Weights of a small contrastive image-text model.
Model: 64-pixel images, encoder arch convmixer, encoder norm groupnorm, encoder activation relu, encoder patch size 4, text encoder layers 7.
Training: normuon at rate 0.0061, 6000 steps.
Data: trained on patchworks of several textures, 72500 training examples.
Rows from block 4 of the text encoder of a small contrastive image-text model, named by matrix and row number. Rows with one number belong to one neuron. Each number is 128 + 24 x the weight over its row's rms, rounded and kept within 0 to 255. All counts start at 0.
After each neuron's rows are labels from the 100 texts, of 14848, where the neuron reaches its highest value: "fires on" is the input token at the peak. Only what is clearly more common there than usual is listed. The data: patchworks of several textures. In brackets: how many of the 100.
# fc1: MLP up (text_encoder.blocks.4.mlp.fc1.weight, 256x128), inputs 0-127
# fc2: MLP down (text_encoder.blocks.4.mlp.fc2.weight, 128x256, transposed), outputs 0-127

fc1.163 [ 81  91 152 135 121 134  86 152 141 119 142 165 123 108 137 116 133 141 138 105 144 146 118 131 129 125 147 173 147 134 112 164 127 133 147 130  99 153 107 134 143 116  92 114 100 169 176 121 128 128 143 122 103  78 144 170 140  93 150 124 114 136 131 149 133 133 127 152 176 134 158 122 118  90 112 118 109  98 102 130  87 160 127  87 156 123 150 102 139 126 151 118 136  92 150 140 112 156 127 145 153  81 146 137 134 116 128  93 133 142 117  82 124 123  92 136  96 156 141  81 144  88 195 135 188  99 139 131]
fc2.163 [154  93 104 132 100 125 139 166 156 119 157 135 126 139  91 130 116 147 154  85 128 102 104 124 107 114 145 160 145 107 144 142 106  91 123  71 130 172 113 144 114 113 111 128 127 172 126 127 131 119 156 146 113  90 129 180  95 107 129 115  98 161 149 159 112 119 122 154 128 103 157 139  76 107  89 130 149  98 106 128 123  88 123 105 189  90 139 134 130 139 126 154 169 106 143 152 175 138  92 125 153 110 176 150 106 123 132  98 130 125 106 117 122 146  97 145 142 144 125 114 121 127 185 159 133 128 151 102]
fires on: "honeycomb" (100)

fc1.78 [109 107 113 126 130 100 137 120 121 146 119 134 100 109 144 122 116 118  79 147 141 140 122 141 153 159 150 151  86 131 114  97 141 128 177 150 161 123 139 174 121 143 120 102  97 122  99  54  90 158 123 179 142 110 158 138 124 171 150 139  96 151 137 140  98 113 111 114 134 147 163 134  87 150  76 156 101 130 149 131 101 130  88 121 112 120 180  93 131 109 115  92 136  95 133 137 127 108 133 144 129 144 125 109 147 135  73 141 128 139 130 133 145 144 135 146 198 158 130 144 150 101 114 112 147 163 145 120]
fc2.78 [136 118 123  92 121 131 144 140 120 143 136 130 133 146 171 111 130 144  94 119 135 147 135 156 152 140 102 168 111 110 129 124 140 152 149 127 164 103 124 109 151  84 117 140 125 135 119  83  99 183 113 149 108  76 186  84 106 145 176 141 111 106 121 146 157 103  79  97 137 141 161 126 118 116 102 163 119 122 142 147 124 120 175 144 125 138 171 137 143 109 125  72 115  99 140 137 143  92 134 132 140 137 110  98 118 172 123 121 119 136 124  77 177 121 144 130 167  90 102  98 150  94 148 101 126 147 137 135]
fires on: "veined" (100)

fc1.27 [138 133 112 137 113 137 117 156 179 109 140 115 152 129 132 104 142 149 133  87 147 135 106  86 158 141 167 132 122 131 157 113 176 113 114 166 111 189 146 113 156 135  70 137 149 136 141 135 106 117 131  99 131 170 131 154 126 145 117 110 155 143 126 113 106 150 129 125  72 108 121 155 118 145 152 102  97 150 172 137 132 142 112 121 142 159 117 146 179 116  91 117 112 140 113 122  87 127 107 130 141  93 116 114 129 122  87  58 121 143  83 140 125 147 147  75 105 127 107 113 130 112 112 170 143 143 156 104]
fc2.27 [175 133 166 125  90 129 108 127 142 164 123 134  91 107 127 162 125 132 131 102 108 129 142  72 169 140 146 133 152 124 128 132 199 130 124 114 100 133 155  82 138 108 130 128 110 116 154  99  81 100  90 138 120 156 136 148 122 119 154 130 172 116 101 145 115 156  93 129  86 141 165 140 139 129 140 132 106 138 123 168 148 123 146 179 151 129 132 128 141 110 113 134 130 131 146 109 153 142 148 148 157 102 128 150 101 137  45 103 119 109 133 148 147 137 146  86  97 118 128 165  99  82 124 151 111 108 131 130]
fires on: "plain" (100)

fc1.56 [113 118 131 107 143  70  93 104 130 153 154 126 108 129 148 125 145 133 125 140 159 109 125 152 151 148 139 131 137 123 138  97 148 141 133 132 122  85 157 117 109 144 142 123 131 147 110  93  80 133 104 161 104 115 163 101 191 166 166  94 119 115 139 151 126 118 128 108  94 119 171 112 119 150  94 143  88 144 143 150  76 130 133 166  69 147 181 118 130 116 124 112 118  98 113  89  90  96 139 157 156 122  92 108 113 129 139 168 111 122 115 101 136 103 153 167 137 143 153 148 147 159 139 124 139 134 166 145]
fc2.56 [122 116 117 119 167 127 163 152 159 122  88 117 154 133 152 144 119 130  90 152 129 152 171 132 104 139 146 148 130 103 133 122 190 116 135 107 146 117 133 140 151  87 153 147 116 150 116  74 112 165 116 130 155 120 102  74 124 148 160 148  79  94 133 126 112 152 127 117 112  83 186 155 113 147 135 169  95 126 128 148 155 120 139  97 141 153 131 116 155 116 131  95 126  98 153 105 137  85  98 109 154 114 110 117 160 156 161 158 110 110  95  89 139 140 106 132  96 129  95 119 156 120  95 147 141 116 146 109]
fires on: "cracked" (100)

fc1.47 [132 131 129 111 126 108  91 136 161 110 111  98  91 130 136 103 163 107  96 159 114 138 141 150 125 138 166 105 173 146  86 128 130 166 119 114 140  85 119 116 106 152 170 126 175 179 126 116 139 118 144 100 161 101  95 127 128 161 147 127 118 106 119 130 135 137 121 102 138  68 131 128 139 157 116 150 127  68  75 122 104 163 138 144 157 116 127 172 152 147  95  78 107 127 108 129 100 109 115 136 118 162  93 113 138 156 111 117 109  98 164 122 150 108 140 155 133 123 148 172 151 117 146 134 111 123 137 170]
fc2.47 [147 156  77 132 152 128 132 162 117 147 122 158 120 135 130 187 103  96 104  91 102 152 158 101 118 109 144 117 126 140 132 144 180 161  97 113  93 134 129 103 168 112  76 125 118 141 163 102 122 129 104 155  90 142 115  94  97 157 122  91 110  70 132 164 206 116 121 135 126 138 140 100 113 154 119 122  98 162 132 115 135  92 128 110  90 147  95 139 137 107 144 120 140 111 133 150 173 123 136 131 137 122 137 117 137 142 132 123 164 129 132 114 162 129 136 107 115 102 151 107 115 160 140 130 139 118 175 102]
fires on: "cracked" (100)

fc1.32 [125 107  77 106  89 124 145 103 160 157 163 106  98 121 105 159 132  88 169 154 118  96 137 139 128 143 154 118 121 141 131 111 149 121 140 124  95 148  89 117 119 112 131 105 159 144 105 108 184 157 129 122 142 129 154 119 165 120 146  77 133 127  98  83 109 109 148 125 101 109 182 153 115 136 102 120  99 140 112 140  88  66 106 125 124 127 137 130 109 139 152 135 147 102 164 125 127 155 111 118 192 110 149 134 120 141 131 172 156 118  77 145 126 127 118 127 149 151  99 124 163 111 147 170 142 127 146 118]
fc2.32 [ 74  97 121 141 153  86 134 129 158 148 152 150 120  88 118 135 144 119 149 191 158 138 143 112 179 145 164 116 167 106  99 126 135 166 121 131 162 137 144 114 136 131 120 115 101 188 162 111 131 151 139 104 132 106 142 104 154 140 157 101 107 141 115  87 122 133 123 107 101 110 162 141 128 123  94 134 105 117 124 140  79 138 130 104 102 144 110  92 111 174 123 139  95 142 173  99  98 117 124 132 135 120  93 133 111 157 129 100  99 129 147 158 103 114 140 107 108 134 111 140 141 119 190 140 166 123 156 108]
fires on: "honeycomb" (100)

fc1.236 [140 110 167  96 135 122 147 113 143 128 149  78 107  82 144 107 118 129 152 119 133 123 189 134 159 104 199 167 122 130  72 124 113 146 108 145 108 134 112 132  95 146 111 133 136 158 125  95 166 124 154  92 110 107 128 122 127 126 146  80 135 103 135 101  88 152 123 112 180  88 139 100 131 118 134 121 120 149 112 137 135 120  88 125 173 135 149 110 108 102 172 145 165 158 138 122 114 176 150 170  86 108 149 110 106 137 140 109 151 138 147 165 127 119 142 132 132 108 127 129 126  89 111 141 110 114 143 118]
fc2.236 [104 134 115 118 136 128 147 119 140 156 141 168 128 106 120 199 157  67 100 132 169 135 155 136 106 117 140 136 145 104 128 105 146 143 152 107 144 142 125  93 127  79 103 135 154 161 161 125 117 142 104 142 124 115 114  95  82 155 126 137 101  97 126 118 185 141 137 120 120 123 150 129 137 103 147 183  98  95 149 156 101 157 147 111 101 140 144  99  97 130 110 121 110 112 169 121 148 135 141 109 164  91 106 120 146 182 134 135  82 118 134 128 135 115 127 108 101 119  72 129 133 140 164 129 112 147 170 120]
fires on: "honeycomb" (100)

fc1.73 [142 141 160 106 116 107  98 108  89 144 147 158 115 119 156 171 129 143 132  99  97 126 133 101 148 133 130 130 154 122 163  85 100 131 177 138 142 132 186 115 145 162 127 172 128 153 140 100 153 108  85 147 118 159 135 100 124 146  97 118 125  93  86 121 125 149 121 146 102 169 175 100 146 116 119 124  96 153  90 104  89 114 152 147 162 149 102 139 104 139 125 126 125 134 122 113 179 130  95 129 140  80 106 149 110  77 116 123 116 112 185 122 139 116 157 147  99 154 153 109 133 131 128 155 122 126 125 144]
fc2.73 [ 98 144 142 143 119 145 133 146 128 139 162 113 166 131 177 134 146 149 139 105 132 145  98 105  92 155 124 151  93 116 154  99  97  98 145 147 139 181 143 122 167 147  93 164 106 147  98  92 149 106 117 118 147 167 181 122 141 151  70 113 107 123 157 116 116 101 133 107 119 145 125 109 119 100 144 115 108 112 132 131 125 121 117 103 154 183 105 153 136 154 122 110 132 150 136 131  74 154  95 116 138 110 121 108  95  98 172  93  88 133 139 132 131 151 141  85 129 129  94 126 130 129 103 173 118 168 129 103]
fires on: "plain" (100)

fc1.159 [140 155  97 119 117 107 109 101 126 123 126  74 145 108 149 147 133 133 114 122 112  84 135 179 140 126 158 124 176 173 151 140 132 146 106 145 111 141 131 129 128 113 110 141 199 164 107  98 152 127 152 141 121  74 140  94 153 121 102  83  94 134 157 129 112 111 151 123 102 134 130 139 152 135 143 130  96 118 184 107 147 122 112 121  97 142 115 138 153 124 158 139 109 136  84 120 152 124 123 175 109  42 115 114  96 145 131 136 116 132 154 144 116  89 144 140 133 143 105 131 127 100 153 145 148 129 163 111]
fc2.159 [129 129 151 142 178 117 181 136 175 157 117 139 102 108 135 167 124  81 149 123 127 142 139 114 120 119 126 113 156 125  76 111 148 119 132  60 129 114 146  91 132  96  93 108 118 145 142 140 121 108  90 128 128 133 117 127 105 155 135 102  97 114 140 169 150 147 175 131 123  68 140 119  95 136 117 169 128 171 138 150 121  92 118 115  85 163 105 142 113 105 108 111 110 127 160  98 118 109 124 133 141 145 137  82 165 155 137 162 141 126 126 157 133 136 153 125 118 127  73 126 135 139 112 151 169 161 148 141]
fires on: "cracked" (100)

fc1.55 [104 124  94 110 163 114 109 104 107 136  99  80 141 122 151  95 119 105  95 158 104 129 116 133 151  98 150 136 140 137 127  71 181 128 155 118 146 152 122 139 147 129 116 111 138 127 110 145 107 172 143 154 118 164 145 151 143 179 143 142 117 174 108 136 131 147 138 144 119 124 128 147  97 136  86 148 134 105 151 122  55 125 117 132 104 142 175 119 143 129 139 112 114 125 121 112 138 136  80 151 137 121 110 121 141 156 143 123 105 141 163  83  96 108 142 165 157 133  73 152 172  92 127 127 171 141 143 102]
fc2.55 [153 135 125  93 115 122 162 179 101 131 167 128  98 144 126 199 139 101 109  93 120 121 116 163  91 140  92 156 106  96 118 171 140 130 126 123 111 121 157 109 125  97 137 182 151 103 146  88 129 130  84 121 120 113 107  99 150 116 146 133 139  82 131 151 129 123 120 134 142 106 191 112 160 116 112 159 113 126 117 188 138 108 154 129 122 123 125 123 128 115 119 104 125 152 176 107 110  72 153 161 142 111 107 116 128 151 101 138 124 120 133 122 137  97 100 113  93 161 128 153 158 152 122 124 103 101 139 137]
fires on: "veined" (100)

fc1.175 [150 120 138 119 189 113 131 135 122 118 118 122 104 114  77 125 124 123 145 115 154 110 108  96 100 181 155 162 131 176 126  85 155 153 119 114 118  74 161 127 140 142 102 104 171 165  93 101 182  84 143  91  94 158 107 141 102  99 135 142 120 153 168 136 121 110 138 165 131 131 169 130 151 142 126 119 140 129 139 149 103 103 101 117 105 125 114 138 132 123 115 124 109 119 140  74 126 142 162 119 109 149 124 138 114 105 109 115 102 146 141 127 140 124 150 123 187 118 148 134 106 106 181 140 155 131 100 110]
fc2.175 [142  98 130 144 150 132 127 134 107 113 155 146 100 118  98 137 124  92 159 127 138 131 133  95 116 149 105 138 148 156  76 137 129 136 112 116 130 109 149 101 157 118 136 146 161 102 108  79 137  95 113 108 118 158 131 130  74  74 119 196 131 139 119 122 163  95 141 185 127 155 184 175 156 146 134 153 123 123 178 124 119 144 149 115 102 113 133 111 125 126 117 149  75 121 139  93 105 135 164 127 135 122  98 153 138  77 114 159 148 131 140  90 109 123 137 136 153 134 108 134 164 116 123 153 157 106 109 107]
fires on: "checkered" (100)

fc1.253 [148 117 117 112 132 116 138  71 146 146 167  79 143 139 122 123 113 122 158 161 155  73 130 137 101 114 170 119 139 142 125 127 155 129 103 142 124 122 127 107 138  94 129 171 145 149 141 127 165 164  90 139 189 131 177 104 171 113 155  98 117 127 116 116 113 113 137  86 106 110 142 165 125 127 123 103 111 148 159 131 144 162 143 115  82 130 124 124 125 113 150 109  97 111 109  52 143 113 120 158 135  97  77 135 137 146 161 148  85  96 129 133 138 125 116 128 135 127 112 158 135 171 122 150 125 150 111 120]
fc2.253 [145 108  87 152 148  95 159 114 181 160 141 116 120 156 131 136 125 139 153 159 120 104 105 109 110 125 153 113 103 172 134 106 155 121 119 141 114 122 158  89 134 121 165  90  93 137 131 145 116 102 145 146 177 118 175 106 172 145 136 125  86 142 132 107 122 124 144 122  97 110 152 149 108 172 112 123 124 148 122 111 108 127 132 112  65 147 121 127 149 121 169 134 124 107 120  52 150 130  86 146 132 107  78 131 156 126 166 132 107 121 109 162 144 127 116 148 100 107 130 141 163 157 115 146 133 101  96 132]
fires on: "cracked" (100)

fc1.171 [162  81 168 111 121 141 142 141 128  80 124 148 121 107  96 155 134 134 140 164 153 145 102 119 116 169 141 165 114 125 122 120 144 152 114  82 146 116 115 102 122 139  83 111 162 161 105 152 163 117 184 111 102 111 129 112 143 125 152 117 133 159 165 102 126  95 128 107 129 166 144 104 124 144 100 123 143 163  67 112 109 134 104 132 122 158 114 129 144 100 130  92 143 109 143  98 150 152 135 124 198 168 140 136 123 131 107 113 143 117 135  99  87 132 131 146  99 131 161  86 120 101 150 130  92 151 153 123]
fc2.171 [118 119 113 127 124 115 162 111 108 165 194 100  86 124 143 143 123  96 111 118 132 144 117  84 107 129 175 131 100 130 118 105 134 125 111  77 116 127  90 159 122 158  63 110 163 117 157 129 168 141  81 152 122 154 146 139  83 160 143 152 117 105 145 138 125 140 149 155 170 122 140 118 131 157 106 154 136 111 180 165  99  96 115 145 108 130  84 124 111 106 139 133 108 114 168 102 119 111 126 124 156  95 112 117 117 120 117 120 132 130 100 175 119 131 127 127 107 157 175 127 124 130 141 133 150 119 172 146]
fires on: "honeycomb" (100)

fc1.217 [112  72 153 136 127 114 149 128 167 137 149 138  98 110  98 118 138 119 145 116 112 141 153 141 177 144 126 120 143 102 129 162 155 166 139 114 134 155  69 121 134 115  74 104 155 162 164 112 171 150 127 107 135 132 120 140 151 127 135  92 141 156 112  86  74 121 119 103 138 138 175 155  85  90 115 144 113 120 162 111  79 108  91 107 145 116 143 139 112 141 147 143 172 109 154 117 162 143  91 149 114 149 171 139 111 139 151 112 122 121 128 112 115 120 100  91 145 131 148 100 108  92 127 132 143 130 125 163]
fc2.217 [ 90  92 130 130 125 122 155 113 159 170 155 120 105  73  88 125 146  88 130 142 153 150 147 114 162 126 127 114 117 120  95 158 128 168 118 142 157 149 131 114 115 109  93 127 123 159 174 129 159 153 113 127 121 129 114  95 200 135 140 154 161 119 123  80 106  91 108  81 143 133 135 116 117  93 143 155 101 141 122 119  87 107 130 139 169 127 105 110 121 148 105 139 157 135 158 137 145 120 104 117 131 124 137 156 116 141 168 121  89 119 162 136 105  98  72 101 107 134 151 156 154 116 139 155 143 131 162 123]
fires on: "honeycomb" (100)

fc1.155 [146 121 136 130 113 130 104 110 102 173 146 147 129  98 126 148 118 145 122  96 110 150 117  65 164 159 144 134 150 115 157 104 157 121 126 121 141 124 172  96 153 120  67 171 130 130 120 124 120  92 126 117 131 127 138 120 146 176 112 111 168 161 115 141 151 155 122 137 128 147 134  97 116 126 176 106  97 108  57 147 141 119 142 147 135 116 107 119 152 143 137 178 130 132 117 104 112 164 107 144 119 101 114 163 122 114  62 151 108 138 140  84 121 150 128 103 100 135 116 131 118 118 102 147 166 103 164 160]
fc2.155 [130 118 146 150 146 173 133 160 120 140 106 173 142 107 112 129 118 113 109 110 134 114 127  94 138 149 165 139 151 152 165  94 169  94 108 114 107 179 141  90 119 100  93 160 105 115 155 101  91 108 122 143 135 156 143 140 111 163 108 126 165 118 126 137 110 157 111 109  99 166 143 102 107 149 172 123 115 138 149 127 128 119 153 117 136 135 110 146 140 135  91 117 132 141 169 105 131  87 119 109 175  77 106 105 108 107  91 117 135 166 121 150 158 152 170  80  79 129  93 134 128 105 125 160 120 143 139 125]
fires on: "plain" (100)

fc1.162 [139  88 132 115 164 104 132 122 166 111 159  96  92 127 128 132 149 151  99 124 149 112 107 149 151 106 123 185 163 102 139 121 143 101 154 133 159  98 162 122 127 148 108 121 156 121 126  91  65 133 139 109 133 111 134  95  96 167 144 128 140 116 100 157 137 154 103 103 143 144 152 143  90 146  78 188 108 120 115 126 104 131 117 115 138 125 162 114 122  97 112 115 132 101 102 128 110 116 173 144 145 146 146 133 103 160 109 117 131 133 123 137 147 146 157 164 188  93 129 112 155 143 127  65 151 132 147 120]
fc2.162 [ 88  74 133 129 141 122 101 109 139 155 154 104 186 131 151  99 141 141 144 115 162 166 150 120 131 132  96 143 127 148 160 101 126 133 142 144 150 126 102 148 132 142 123 134 100 132 106 106  79 143 142 100 131 100 154 120 121 126 185 138  95 174 109 118 148 123 137 103 140 108 100 146  87 155 136 107 107 111 134 118 129 115 116  98 121 151 120 144 166 110 133 117 143 119  85 123  99 142 127 133  99 161 128  98 110 128 143  95 118 127  80 105 145 141 180 158 168  96 112 131 153  89 106  88 159 185 151 152]
fires on: "veined" (100)

fc1.83 [127 125 160 132 141 103  91 124 180 131 153 103  85  97 151 116 164 160 118 135 164 106 120 148 148 121 121 156 164 128 124 106 131 122 146 143 161 112 136 154 130 155 125 119 169  96 131  76  62 121  95 115 112 138 121  97 143 151 129 126 153 111 104 126 109 172 135  81 130 132 152 136 116  91  88 198 118 161 137 130  88 145 114 124 133 100 168 103 116 108 118 114 119 117 119 125 116 116 137 122 139 107 129 151 116 130  99 113 134 136 109 151 126 127 100 184 169 121 110 140 146 150 111 107 179 142 169 101]
fc2.83 [138 110 138 133 136 119 148 170 138 125 131 103 147 128 122 132 149  62  88 148 128 171 164 113 106 118  92 142 113 150 146 113 163 175 123 104 126 126 142 146 146 120 112 155 121 131 136 103 112 149 124  93 143  83 126  93  86 133 167 152  64 148 152 104 153 117 158 135 166  92 126  94 145 128 117 145 100 133 144 163 153  97 151  86 111 186 128 143 136  89 131 120 131 125 153 118 126 119 107 118 120 107 153 111 145 185 136 111  96 134 128 109 109 126 181 125 130  88 105 133 139 110 114 131 102 142 167 110]
fires on: "veined" (100)

fc1.11 [147  70 170  98 176  97 108  89 119 125 100 142 101 103 160 107 114 133 112 159 110 128 131 119 146  98 107 128 133 150 157  96 135  89 163  90 160 132 153 108 126 124 106 132 102 149 136 147 133 141 135  89 119 148 126 148 152 164 119 146 120 154 138 145 106 123  76 129 147 158 120 137  90 147 102 127  92 110 128 103 127 188 107 135  96 128 166 139 161 132 133 118 133 133 106 131  98 137 144 134 146 132 150  96 141 128 101 153 145 151 124  81 141 115  81 175 168 147 115 152 186 104 115 127 125 119 155 132]
fc2.11 [124 127 106  97 129 132 143 121 124 160 128 119 131 105 159 169 126  85  98  98 166 130 162 174 109 123 117 140 172 104 146 125 139 160 138 143 113 103 133 133  73 121 135 111 144 122 153  89  83 130 120 104  79 144  86 125  88 137 116 111 117  89 131 170 184 125 137 140 112 118 150 120  84 136 128 175 102 147 138 176 116 115 137 130  98 124 115 150 122 116 131 102 106 112 194  81 130 100 158 153 153 123 131  98 128 157 103 108 114 140 166 135 115 145 166 104 127 137 121 144 121 132 133 140 161 151 114 150]
fires on: "veined" (100)

fc1.220 [ 94 107 113 111 118 100  79 108 139  93 131 151 120 136 126 142 125 130 137 121 128  98 139 157 143 126 163 171 134 127 137 117 116 147  91 136 103  98 166 112 155 120 107 147 125  74 118 123 121 132 128 166 213 112 125 140 115 146  83  97 142 114 122 108 117 165 150 125 140 169 117 125 108 131 140 127 119 153 126 114 117 128 122 118  97 163 165 146 113 201 146 110 113  81 134 104 118 102 138 150 116 150 153 115 175 103 115 144 153 171 147 127 104 136 141 141 128 115  77 141 154  89 167 149 142 115 108 108]
fc2.220 [138 137 132 153 111  71  92 106 108 119 155 167 133 131 111 132 125 167 107 143 130 125 145 135 146 119 143 155 131 143 103  97  86 159 111  84 103 116 101  85 146 132 132 126  74 100 138 110 148 115 147 141 170 126 145 104 149 102 130 105 129 162 121 158 135 155 128 103 135 124 102 111 116 157 148 116  86 155 117 166 172  96 112 136 121 103 153 133 138 175 106 123 164 138 129 147 140 167 131 151  92 163 136  98 124 103 146 151 101 164 129 147  86 152 111 133 126 120 147 151 125 126 137 133 124  45 160 116]
fires on: "wood" (100)

fc1.151 [131 132 144 144 125 160 110 132 163 117 122 108 142 111 110 114 147 140 140 112 120 129 104 100 131 125 157 138 151 123 148 112 181  88 113 152  92 209 161 104 147 112 101 141 114 142 128 135 152 147 130 121 131 169 123 151 106 149  99 117 147 139 132 118 122 148 125 112 101 121 117 156 128 165 154 105 128 124 178 150 137 143  96 144 136 153 118 131 180 131  83 142 110 153 125 105  75 125 113 115 156 112 138 112 116 140  86  83 130 118  75 147 161 137 156  80  79 132  84 144 133 117 122 155 143 142 146  74]
fc2.151 [155 140 145 113 112 135 106 107 133 164 116 140 121 104 137 124 123 151 139 114  78 121 138  85 179 143 135 116 172 123 130 118 185 120 132  85 111 125 149  75 129 110 116 119 101 104 157 114  78 123  89 140 114 151 127 142 117 121 153 122 148 135  79 150 130 156 111 137  71 135 143 137 120 129 142 126 129 161 128 163 139 131 151 186 166 137 149 145 142 108 100 155 121 138 133 127 161 161 128 142 166 117 153 154 107 137  50 132 110 113 136 132 141 128 159 104 100 130 127 141 100  62 127 144 119 111 105 133]
fires on: "plain" (100)

fc1.109 [107  90 137  98  90 131 128  76 144 130 128 134 119 121 142 152  98 114 132 123 138 110 147 134 157 109 150 179 137 103 147  67 143 108 126 131 100  67 130 113 135 107  94 149 143 115 127 159 124 136 113 153 190 130 111 153 161 156  96  68 124 114 165 111 120 138 121 117 151 142 137  94 140 115 137 111 134 133 144 123  95 139  99 120 139 171 148 105 103 136 157  96 124 121 134  87 121 149 124 120 106 137 113 112 145 134 128 172 178 138 179 164 133 101 126 149 150 113  98 151 142 116 150 131 171 156  93 151]
fc2.109 [133 102 116 123 129  70 121 157 124 157 113 144 102 135 119 174 121  84  98 106 141 153 170 131 130 124 148 131 163 124 126 106 142 122 127 135 124 113 154 161 174 102  94 143 116 111 146 114 119  91 116 132 146  97 102  94 116 113 125 106 105 102 145 101 164 181 133 140 170 204 140 100 114 128 112 122  85 117 133 132 132 132 143 138  78 163 136 122 137 138 159 105 143 130 146 114 160 112 177  84 137 122 130 114 138 139 107 139 145 124 154 164 127 154 145 121 104 107  73  90 113 118 153 136 178 129 113 128]
fires on: "wood" (100)

fc1.240 [148 120 111 129 153 106 149 125 181 144 171  90 136 126 113 127 122 162 119 166 134  78 127 133 106 134 157 119 122 138 128 105 125 137 100 148  87 122 136 107 116  77 131 155 128 147 138 120 136 163 142 103 164 118 152  90 182 122 124 110 112 141 129 140 113 122 123 112  88 150 155 150 121 109 102 104 108 137 141 136 137 165 137 123  59 142 104 124 132 129 169 128  93 116 121  33 113 130 126 156 110  92  73 155 130 158 158 141 108  84 137 130 127 135 133 132 116 127 109 156 166 157 130 148 131 147 129 126]
fc2.240 [143 109 106 150 151 101 145 109 187 151 137 110 147 147 128 149 114 151 146 151 104  97 110 118 106 111 121 119 119 156 140 114 146 130 138 129 101 113 150 107 149 105 163  73 118 150 147 138 128 115 131 143 154 132 189 117 151 140 111 116  85 153 118 144 131 111 131  93  98 120 169 167  95 174 112 100 127 157 101 102 120 143 151 126  68 153  91 116 158 122 154 140 128 106 116  67 135 145  90 136 133 136  84 124 151 117 162 120 101 108  99 149 144 154 115 172 118 116 125 130 153 179 138 142 143  99 107 145]
fires on: "cracked" (100)

fc1.176 [146 119 152 126 185 115 143 147  99 117 128 123 107 119  84 141 104 112 139 119 152 121 137 107 107 197 138 165 121 168 104  96 146 137 103 109 105  94 167 139 137 142  98 119 155 153  82  95 185  98 141  88  94 175 106 131  95 113 136 141 124 153 163 138 118 120 136 162 129 131 172 131 141 116 128 110 150 139 162 132 102 115 101  99  80 122 110 141 140 111 123  98 108 117 119  74 143 142 157 133 131 147 136 150 120 102 119 109  94 146 136 134 117 124 166 146 175 108 150 127 119 123 167 131 149 131  97 106]
fc2.176 [144  81 120 143 145 132 120 127 102 113 164 123 112 117  98 135 132 104 169 135 131 128 128 101 132 155 104 136 150 155  75 129 131 140 121 130 124  96 139  86 163 123 148 131 151  98  90  90 135 103 103 119 120 163 130 149  75  76 125 189 147 137 134 124 157  94 134 183 119 160 167 191 141 151 129 142 134 125 171 127 123 144 143 121 124 109 131 100 115 137 131 130  83 113 133 107  98 160 148 132 120 117  94 164 123  75 121 155 152 143 148  94  98 122 158 133 162 132 121 128 158 113 120 147 157 110 101 116]
fires on: "checkered" (100)

fc1.207 [153 147 134 117 159 107 125 142 136 118 117 108  84 119 119 131 110 108 140 130 111 101 114 113 102 157 161 166 122 152 114  82 152 141 138 138  94 117 178 121 132 124  97 135 193 148  83  95 152 114 133  82 110 143 106 144 110 104 138 127 137 165 145 171 125 137 120 147 150 116 192 118 144 135 130 142 121 119 140 153  82  92 107 147 102 101 114 123 111 127 114 143 128 154 130  79 138 161 183 115 103 156 110 118 118  90 124  95  92 138 162 115 112 137 162 124 149 107 178 126 111 134 171 115 152 128 122 154]
fc2.207 [154 118  97 151 145 109 123 148 118 137 141 128  94 138 124 168 133  73 129 147 159 169 186 115 107 133 137 142 127 146 103 132 135 186 107 144 131 134 172  90 145 105 113 170 125 118  93  97 149 120 102  96  91 146 116 112 107  98 140 168 119 121 122 111 174 101 127 186 124 111 170 126 164 141 141 170 121 107 165 146 154 141 131  83  81 139 114 101 140 116 130 113 107 125 114  96 130 104 135 120 173  93 119 145 142 108 126 136 122 160 140 117  97 168 137 112 124 110 101 105 124 119 119 144 147 135 155 103]
fires on: "checkered" (100)

fc1.4 [137 105 103 101  93 103  96 133 123 114 132 131 109 153 102 144  78 106 157 113 123 126 128 185 168 107 127 193 163 131 138 116 136 119 108 127 150 139 157 146 131 123 103 153 161 102 131 153 119 131 133 182 175 128 123 106 122 135  76  74 139  98 147 109 123 122 149 145 134 158 173  97  88 101 138 148 113 142 143 150 110 134  75 125 130 166 141  94 122 159 126 116 149 106 143 104 124 120 140 121 114 131 105 104 131 118 124 148 152 131 158 131 111 151 101 144 131 105  88 121 132 114 139 145 186 136  85 166]
fc2.4 [138  84  97 106  88  66 117 123 135 119 134 133 124 140  89 148  80  77 136 132 102 123 145 142 117 132 133 168 147 103 113  96 150 123 107  88 126 105 158 143 161 140 133 110 120 113 147 130 127 117  97 149 156 116 102  76 148 114 131 108 135 113 156 143 114 161 135 113 166 185 151  96  91 100 156 132 122 143 152 150 119 120 118 120 142 172 128 111 120 162 140 116 146 138 138 134 162 145 158 106  99 144 148 118 134 166 144 155 173 130 172 158 139 145 133 145 106  93  70  88 127 118 107 144 145 121 113 110]
fires on: "wood" (100)